Weights of a small audio captioner: decoder norm layernorm.
Rows from block 5 of the audio encoder of a small audio captioner, named by matrix and row number. Rows with one number within an expert belong to one neuron, the router's apart. Each number is 500 + 50 x the weight over its row's rms, rounded and kept within 0 to 999. All counts start at 0. Numbers have three digits each.
Before each expert's rows are labels from the 100 clips, of 14976, where the router gives the expert most weight on average: "strongest on" is what is common among them; "peak in band" is the frequency band that holds the peak. Only what is clearly more common there than usual is listed. The data: chords played on synthesised instruments.
# router: slot weights (encoder.blocks.5.mlp.router.weight, 8x192), inputs 0-191
# up: expert up (encoder.blocks.5.mlp.up, 8x384x192), inputs 0-191
# down: expert down (encoder.blocks.5.mlp.down, 8x192x384, transposed), outputs 0-191

# expert 0
strongest on: block; marimba-like
peak in band: 250 to 500 Hz
router.0:426466491479455372528446473448446577512419561410427435540412472439544535497452438588525468544525481510607513477463464518389469522499501575492510634615467589556538520558433520519524523500463458433592554571477533538424520414430486439454492541492563524501454511546435547530501431514591427463471457505481454453467463419409494512415480509555487496537548547517460504524552518483575547511594506506465471484537437442527554542492546493496517498515521473573607582496542444459568490426475526533505448589489567571463588506526573487519508563495438535441547461515501461550498513545432537440
up.8:576659523532514497533521566508519524491530476509573445497480547597466429487446625563453424467594559527451473530470418486513478463503473537467518391431477464462587441526621523505552560431492580355512467492532461398516505589512495522526480573504426537432516550477558599462538578468532563471481428521491491447547496581518432436567476458483445565438465522448531569472491476463450442515443512468470500479486421570437498430527491470436562469516505446564498469487495518472496478494509537475556453444427493534497482427477465499439435477464598487474560507594425512478565582490475552554
down.8:514477513442578421487424589469481623519521495452522542520411561589545464504534479514603479557595491489612524479460428451547564487563546551426506561536473587484460486496457526466482455539495473535535510563466549550489484445505535461561480497464507468527546513451481486573508454486512461516470355387459566567586583594582476541519526487456563391487432485425445437457470482541505466443504528453507575481561505479492542491496475461495558484532476458479495476515510552544505453443453581497512564478425465570513569495530464471353507422370477451493536468515485534388410529444537543487

# expert 6
strongest on: reverberation; text has "room"; text has "reverberant"; vibraphone-like
peak in band: 250 to 500 Hz
router.6:375367418387406484466538463412554407468592471495578425552529513588539511532607567512548447483588436500538573546504553482549515507545516460468584606574571510497579556540472507479563526517468588474520417447438514476522497547476476454417509520524422393467520479527449444509521520449539504500561489465535540508502490582463491553527604525561501526439520480450569446477536580418524458546451523474511538523456487534506561475544571446526511463475515539528461514549579563487516454518568518477436590453440518467554517428426408484491548555553454495554513466481493461520491526483420441500
up.8:477502461554511480443425596458345510523435587546515525557488503415557459486390486566452474462500660569510500460559534492517437424425429562468506563550493534472466524456491521395460518451520515535478468565458460545493484499543571561555489452491478453551493541490484574463551464574557525548516470467518477481556477511490440463493485528506463554520389499516521570490486468516550527381560534528477491457524553482461480431475464500511576511518546570480453469495416473478494469445477532464459452500482448571537424655678530413491438461463469587499484466492446482412550492534536460567
down.8:591493551472567520496472495425562511440541507417480500468430448489554492557524440411484466491461504456515473469486552465546557526560505465440420532548460546561609534572538492615576491514546542488482527528624551484494472488402582503425602507517487617532515501557522487498502443492516453518497531482541470536487440466444487526531494428467477391546484495456561410487385620560504473494451390504526453509472491497441509547498508446410450512496415534574545535559464460434479595449466423521462482459484494544431604488450529525460519432415477497559616501432472491557513602502572499482

# expert 1
strongest on: quiet level; marimba-like; instrument: horn-like
peak in band: 4000 to 8000 Hz
router.1:575588564403615608483450574470558552515432427530445544403485498556485460480457469531415504464458545415489537522485531550413517445501461470547467437423519475507424516457474493534480505453478469454544513530515511471497518551576502477436520498579568522482462508577487555449479447437621478542586514441536542467532500568465534437431471433457507470494489526486501546605398618493477460414516536514473512501418513494595493491583446517527491534497568520621568610523569548535558502469467555550484587458535531480532498468476462389494480439485543539532587515485563553498493463472509415570
up.5:403516537478427534550496497522485386532493439494460547555474594442472529504400525396510478526517446547601452481521468460542400434452431481492491456569494572500496583477517537460509598532501559561554455548500533502440503543488446500413596586543551393539503540539540547471501508549553518473444474393445427572477534500496427565477492433438513531559464525621535509643530447497559480522518464478440487476572495452559466515435505445458577562470486502496465528569506542478490540420558486543544487495468488430476449482569527563435478386506458500427427457482558469488461594591501509533
down.5:454570477568470560518472537452466538517533631494586415566569512579540550384579530540535456469501561443568514537523489498532471634506565567487449496414564411451424460448436482484453551432414446483472488427526478504541574530507540503556464533505477513495495480494524458471375529538514488487586434492509466386483488489512491513530461545578486506385482486510463500459452500466516440502468555535528534488461500454424453534616506525488465457585510639611535555530500568541563570530502514335468467499498457443429473476488513457547515520523486565512500536475515565475419453495539460512

# expert 2
strongest on: reverberation; text has "room"; text has "reverberant"
peak in band: 250 to 500 Hz
router.2:364374463422516406404469451456426544504413512545546444518421555493493522551472541537545506426543564584429444534509528482587451540464439464510580539517591616562568539476522453418566478460458521474520458455482529480530515569562523460473550478569458450453499543424472471474492485482533451574555457454523575464487546513504435516496475504547479550447497504447485537461550576415549489473501522453506538469520467506532600499570563579451582470482532538533480454531528533489513453484518590467440456440368407426545514476498493460457455569425412450524488485494499433528598554534479419506
up.5:566504529663527396506512588537455532569506528537538522569496507444459445499461497593499466558502591504573545464602488478492485500427464516473475538513428480365427435370496445480497440475508457551484446586441411578424505495491501576509524493497560455530538523457479626440547509492482521604441569533524525517489446469521488440530466461548499503569515471499460571514507537543447589431559465491550581503481512411516425482463443536569567489521471584481462587553423471462473461485487520454487492544469472502532472473525554519488447419356573507495549497544508428415552461525521518477
down.5:502484509415505483539572446454583510340567473438452426513551513492511595545440458480536513494521407477359503494483509545447545525576542575494530489477499508648546518538477547486512577488502567387493489465609577544580513487537548513470451540562473464454509447559534487520539503534424489404472501480526491508387524471449513461546481554564500576573504445532428437530517524536571512476423494484469490558489488522538481511548506490504454509537528463569572477517490385471482552541480430520442533503522493459384541469502561549441565517572381537524557481417540530612462462506420476499